{
  "model": "image classifier",
  "color_jitter": 0.1,
  "targets": ["stain"],
  "decay_fraction": 0.3
}
Rows from block 7 of a small image classifier, named by matrix and row number. Rows with one number within an expert belong to one neuron, the router's apart. Each number is 200 + 20 x the weight over its row's rms, rounded and kept within 0 to 999. All counts start at 0.
Before each expert's rows are labels from the 100 images, of 14976, where the router gives the expert most weight on average: "peak on" is the class under the peak. Only what is clearly more common there than usual is listed. The data: simulated fluorescence microscopy of cells. In brackets: how many of the 100.
# router: router (model.blocks.7.mlp.router.weight, 8x160), inputs 0-159
# up: expert up (model.blocks.7.mlp.up, 8x80x160), inputs 0-159
# down: expert down (model.blocks.7.mlp.down, 8x160x80, transposed), outputs 0-159

# expert 1
peak on: cytoplasm (86)
router.1,185,212,206,155,200,216,222,223,196,209,209,207,212,187,201,204,209,163,194,193,202,205,215,175,195,180,192,185,200,175,167,177,189,182,172,219,200,169,178,187,214,227,188,176,197,175,221,233,200,207,178,217,219,228,210,194,191,213,197,200,192,202,203,180,187,210,189,194,246,179,215,221,161,219,208,214,225,196,251,201,188,198,173,235,177,213,194,208,251,214,185,213,186,190,206,154,244,215,198,194,167,194,188,192,208,207,193,209,184,209,188,203,190,211,200,218,201,212,198,195,207,181,177,236,207,210,200,175,238,158,167,191,223,218,230,230,228,219,181,210,186,156,204,221,225,225,229,199,219,192,222,247,187,223,215,230,193,178,211,198
up.4,230,248,217,225,225,152,214,161,144,175,194,207,199,188,189,176,190,200,213,185,173,236,229,229,189,199,199,188,207,190,170,230,185,200,222,173,201,173,204,196,185,204,199,195,198,193,173,233,210,228,165,179,224,222,181,188,256,216,210,190,216,211,217,187,212,223,214,194,208,195,201,236,196,194,247,197,209,173,204,214,168,219,195,160,214,187,210,198,166,172,197,218,175,201,184,196,185,224,204,211,208,216,215,203,164,196,215,217,219,203,223,197,169,211,231,163,196,230,195,207,180,204,202,191,213,185,207,230,180,211,189,166,189,193,205,192,187,179,213,170,194,165,198,196,193,190,214,192,210,212,204,196,192,195,191,215,170,219,198,236
down.4,174,206,242,211,194,236,168,203,182,187,204,208,163,217,150,196,210,210,207,191,211,204,194,213,219,190,223,190,204,205,215,187,213,241,212,220,239,218,182,190,221,209,207,209,184,223,201,172,188,223,223,235,214,184,206,198,198,177,181,176,178,235,198,225,214,189,194,202,187,205,205,188,200,203,186,164,175,210,195,201,224,169,191,176,207,215,210,213,199,207,204,212,225,200,223,200,235,187,225,203,205,216,195,213,187,177,189,240,184,215,212,216,193,188,197,183,202,203,193,192,223,169,227,193,182,207,245,208,218,183,261,183,200,214,183,191,188,166,188,195,183,208,247,189,184,180,192,189,171,185,192,210,254,132,192,186,190,201,226,186
up.5,191,201,225,177,196,217,189,190,197,227,179,206,171,190,202,210,186,231,192,205,195,212,205,183,202,227,198,202,215,203,261,203,219,233,184,227,204,209,201,148,215,220,190,249,182,181,221,221,191,222,205,217,209,238,209,185,204,230,200,197,199,179,235,218,220,216,198,196,201,191,225,162,192,202,228,235,155,197,218,181,190,180,194,200,195,222,210,206,219,208,195,211,232,198,180,219,183,209,194,201,223,204,201,198,157,213,147,193,216,198,217,254,234,211,191,186,190,193,203,188,199,220,181,248,227,204,190,179,198,188,204,170,212,190,181,191,174,194,206,225,203,190,173,196,193,178,220,172,223,205,225,217,177,225,181,208,186,168,232,192
down.5,218,235,202,227,240,200,219,195,202,220,200,205,196,232,161,224,215,199,211,186,228,225,214,207,183,216,214,215,185,207,213,203,217,214,191,201,224,214,215,197,188,214,215,205,202,202,183,197,206,200,205,248,200,215,207,242,188,201,213,218,174,201,169,199,206,241,212,198,252,183,243,212,205,179,185,201,235,200,208,245,180,170,192,205,209,193,195,236,180,205,224,196,190,187,229,200,194,202,232,201,154,204,194,241,214,223,189,186,197,217,172,196,217,230,159,182,213,211,201,204,165,165,177,187,213,226,214,183,190,222,203,224,212,198,235,192,196,170,171,200,195,191,212,208,203,173,208,213,214,155,181,195,207,172,178,238,210,223,190,234

# expert 3
peak on: cytoplasm (86)
router.3,197,203,188,200,188,214,195,227,194,225,216,203,165,175,196,196,199,197,207,181,206,223,225,180,194,198,193,194,204,197,157,183,194,187,203,224,233,183,201,181,232,224,174,201,177,184,189,232,218,206,195,224,219,227,210,198,207,228,193,204,176,209,197,165,187,208,195,184,246,187,195,227,180,209,189,211,253,182,243,201,207,206,190,170,184,209,190,212,249,226,174,200,202,185,199,150,241,216,201,183,194,213,183,208,249,213,207,229,193,225,185,188,191,184,188,222,209,207,196,198,215,185,179,211,196,202,157,181,231,195,174,164,194,218,229,226,226,211,177,213,207,184,219,212,221,214,213,208,230,188,199,248,198,217,245,221,184,180,198,181
up.4,205,194,198,206,219,229,164,196,205,228,187,179,171,175,185,194,176,195,229,188,198,213,226,184,180,201,217,231,233,223,199,193,199,209,183,187,197,230,209,186,170,173,211,212,192,237,212,204,183,173,190,216,183,192,213,197,208,177,179,209,160,167,186,175,248,217,214,211,231,202,175,193,187,187,213,235,244,209,208,181,210,178,198,243,167,197,233,219,158,223,180,189,222,172,206,217,221,208,219,179,219,219,218,174,205,207,189,191,211,187,200,229,229,225,224,180,205,190,188,179,153,208,184,191,185,207,206,211,224,212,192,202,208,181,198,204,202,181,180,200,212,226,215,195,210,176,182,221,200,159,168,241,210,218,230,196,216,185,182,172
down.4,207,207,200,186,205,216,180,196,217,203,184,229,202,160,222,193,191,246,217,175,183,186,206,183,172,165,202,205,210,172,207,181,198,199,221,241,194,219,177,180,241,185,168,175,199,195,191,215,186,213,215,176,218,230,226,197,214,205,215,165,134,197,233,196,174,205,173,227,221,190,204,186,212,197,224,176,198,179,228,184,164,199,186,176,179,218,187,203,207,215,207,199,213,223,202,230,193,176,190,157,219,191,194,202,212,179,175,169,214,195,207,199,225,213,208,189,169,173,215,229,219,171,165,186,213,203,187,181,203,203,224,233,236,181,213,224,208,205,172,207,211,173,197,161,179,200,213,211,190,184,213,175,209,185,204,170,199,181,182,186
up.5,194,201,211,219,216,178,183,178,208,194,180,215,180,246,219,212,184,220,197,162,192,155,198,193,191,231,199,200,218,201,189,175,186,185,206,208,210,165,176,228,155,164,208,207,202,226,224,220,230,170,200,178,193,206,235,201,183,174,232,185,209,222,194,203,220,205,198,211,189,230,190,199,210,201,186,202,223,225,173,196,190,175,173,197,235,192,222,220,185,214,195,163,203,225,217,175,182,194,215,195,208,161,200,205,245,199,188,192,166,206,196,197,183,212,186,197,238,185,231,229,212,186,194,172,180,186,205,217,202,175,182,199,177,225,211,217,177,214,192,191,165,192,197,180,214,195,185,183,183,157,149,213,202,188,172,219,193,165,164,205
down.5,187,230,174,227,168,224,186,203,178,176,214,197,211,196,198,198,203,183,173,190,191,202,141,151,180,173,169,169,206,220,200,202,212,171,174,214,196,228,163,184,221,227,186,211,194,205,201,213,179,216,179,174,205,199,198,183,178,187,187,234,190,177,216,188,205,223,198,203,188,189,205,190,193,223,199,211,213,168,211,203,188,206,211,195,208,174,186,160,202,164,221,208,187,230,239,214,191,182,172,187,192,178,199,231,209,232,201,176,216,192,236,206,193,167,191,199,206,240,161,189,199,227,209,217,200,195,191,189,181,220,188,196,175,187,235,195,208,182,224,202,220,200,182,201,158,222,195,211,161,265,180,200,186,208,194,198,194,213,195,214

# expert 5
peak on: nucleus (69)
router.5,186,207,192,160,192,205,231,226,164,197,206,221,205,180,199,195,190,171,200,195,218,213,196,211,195,163,190,173,203,169,176,200,191,206,167,232,214,160,159,187,204,215,181,173,188,160,200,223,198,217,189,210,205,220,227,184,212,199,219,230,208,205,210,204,179,209,201,197,229,185,223,218,180,234,249,199,223,200,216,218,192,201,156,205,190,212,189,186,242,213,175,215,206,184,201,174,243,198,177,193,191,199,203,197,215,192,193,204,207,195,188,197,175,205,197,216,197,224,189,212,203,172,181,243,198,228,190,188,221,182,167,196,212,227,229,201,222,233,178,218,208,170,191,243,235,207,230,174,203,198,236,243,189,223,214,219,191,175,196,205
up.4,201,212,240,230,195,176,227,203,204,183,213,219,205,191,191,204,193,176,178,208,219,211,162,145,199,197,197,186,189,208,189,218,218,206,191,193,193,196,175,177,180,204,213,181,250,189,245,224,227,198,190,168,211,139,198,179,204,174,203,229,237,242,189,220,210,220,201,218,223,212,217,220,212,197,185,179,201,211,175,214,203,213,224,198,207,173,184,221,204,202,210,194,208,208,195,185,232,221,181,170,170,165,208,223,201,222,197,231,220,237,217,196,184,209,210,206,203,238,200,206,180,197,198,220,176,216,182,192,177,190,191,226,228,207,210,175,209,217,233,201,218,188,195,203,210,190,238,185,184,227,177,220,188,252,206,233,206,203,189,209
down.4,173,184,201,189,196,230,208,208,203,212,210,184,234,233,205,192,207,161,195,208,164,199,200,221,210,195,212,196,205,206,205,186,208,181,194,181,210,176,196,221,173,190,206,195,234,224,186,173,194,169,171,197,202,212,203,191,211,146,213,199,231,206,197,180,226,222,189,209,241,193,192,188,196,233,195,200,199,211,186,224,182,191,238,205,250,209,202,153,160,187,205,182,208,209,194,192,222,199,145,239,211,217,167,224,174,217,195,211,229,235,229,197,174,209,207,212,202,233,217,203,191,195,194,206,216,200,168,214,206,209,156,188,178,242,219,200,178,222,193,192,171,188,184,191,218,207,216,203,190,219,204,244,185,190,151,206,215,192,196,208
up.5,208,222,207,173,209,212,212,215,168,204,204,188,175,171,224,192,205,210,228,199,247,199,193,199,198,214,216,233,212,216,163,217,189,195,210,220,174,202,202,177,202,185,184,247,218,174,237,228,219,184,206,226,224,191,202,219,205,222,219,188,226,223,197,201,202,221,179,183,220,181,206,178,194,195,157,159,162,212,198,217,213,186,197,167,197,186,198,197,198,191,186,208,199,183,214,214,212,209,229,215,198,169,179,187,190,188,199,199,224,203,193,212,185,194,142,244,196,195,204,240,220,189,190,170,165,180,210,228,179,201,226,249,238,183,193,175,233,244,218,209,193,180,205,190,206,228,197,199,179,202,238,184,201,216,188,201,215,211,188,212
down.5,206,211,195,221,198,235,193,224,198,205,212,203,213,212,204,178,170,189,184,215,189,205,156,197,205,220,194,175,210,205,220,249,254,190,198,182,230,162,181,199,183,226,180,190,236,191,204,217,212,236,177,193,196,207,168,189,234,168,229,186,197,227,200,189,191,223,184,179,158,223,208,194,212,210,222,234,228,239,172,236,192,198,207,184,191,199,172,204,203,206,186,196,233,219,220,208,220,217,211,204,205,203,212,158,194,231,225,215,223,190,211,199,197,215,217,235,194,214,188,211,183,215,221,236,215,207,203,215,197,208,180,194,186,222,204,203,211,229,212,189,174,177,196,177,227,236,235,141,200,222,203,217,209,209,210,190,201,180,199,213

# expert 4
peak on: nucleus (52)
router.4,214,211,164,183,205,202,195,166,172,215,172,238,196,189,161,219,199,189,179,213,199,213,228,193,222,174,230,218,170,202,196,199,163,231,220,213,231,198,200,157,234,213,194,213,180,203,203,192,189,216,226,207,220,225,220,162,205,237,193,218,188,185,198,214,164,188,237,183,191,208,201,186,193,215,217,213,228,167,207,223,184,199,199,180,197,202,191,230,228,222,194,205,181,159,214,219,184,163,209,207,220,225,200,228,208,162,211,167,195,178,148,206,212,200,201,202,200,184,232,180,226,188,209,195,208,198,196,179,201,205,217,199,202,190,218,195,172,188,173,222,235,213,208,198,192,166,191,188,194,212,199,197,234,213,216,175,244,186,218,231
up.4,185,216,214,244,220,180,179,205,195,186,210,208,177,221,215,167,202,170,218,210,225,221,182,180,190,217,209,153,217,182,194,238,197,201,198,196,249,235,192,206,206,197,182,199,146,184,170,182,167,198,174,194,233,161,191,198,222,209,196,223,202,200,178,197,221,210,181,185,208,233,183,231,180,203,230,176,201,204,227,211,202,235,213,180,207,178,211,183,209,211,220,220,186,199,178,182,215,210,178,180,221,210,203,194,246,187,228,179,197,199,207,190,194,193,251,193,216,215,191,197,200,177,222,199,199,197,213,227,182,241,182,199,179,227,192,184,184,196,197,190,221,234,198,231,221,201,227,217,146,185,206,188,207,214,207,190,218,180,224,205
down.4,187,217,231,207,163,198,187,186,204,209,162,212,217,196,234,205,183,218,190,199,208,215,227,212,213,187,190,191,200,207,201,206,224,212,201,176,206,171,200,175,167,180,214,200,183,214,194,176,220,235,197,181,211,180,200,170,213,215,200,187,193,206,210,207,210,216,219,203,161,221,195,177,200,167,213,190,199,178,191,166,169,199,224,156,214,195,163,186,220,194,172,207,208,186,175,210,227,189,184,176,245,168,192,188,235,196,227,197,207,234,190,178,193,213,218,149,171,187,181,224,183,221,199,189,206,202,190,195,204,162,204,191,199,221,206,239,210,203,217,216,195,197,237,222,222,163,244,194,156,191,205,205,178,257,178,195,207,198,214,184
up.5,203,170,208,201,193,222,198,187,225,183,185,200,208,193,188,204,193,217,220,181,201,176,229,183,184,167,205,220,182,192,197,189,175,204,217,214,168,194,214,170,201,169,174,216,198,206,256,219,189,183,203,208,169,227,221,211,188,194,190,206,179,200,185,198,208,174,208,208,234,197,212,210,204,181,211,224,214,201,219,164,195,192,209,212,207,188,162,187,178,221,185,196,226,182,169,190,222,199,197,163,206,229,215,194,187,179,193,177,192,167,190,199,210,200,199,169,157,185,218,191,191,182,176,166,199,185,231,221,215,173,188,245,268,180,190,200,193,183,200,224,171,229,236,183,196,213,167,204,228,190,173,178,192,215,218,148,184,192,189,174
down.5,206,184,215,179,201,162,180,240,200,208,223,172,184,196,218,205,211,203,241,203,181,163,213,184,163,223,175,222,186,210,197,185,191,172,189,229,183,220,214,181,175,194,201,201,163,182,223,189,216,188,206,224,150,196,213,180,223,213,197,185,163,202,195,186,225,171,184,217,190,188,204,176,205,189,205,226,189,173,217,199,220,177,192,219,207,218,192,222,183,173,161,188,205,219,219,217,211,211,213,191,186,204,215,176,208,201,187,184,211,216,195,189,207,243,192,230,181,202,172,198,167,201,154,178,215,209,211,233,227,212,191,193,193,193,212,223,205,213,173,173,150,185,188,196,222,225,207,234,207,180,178,250,222,176,170,210,194,191,173,202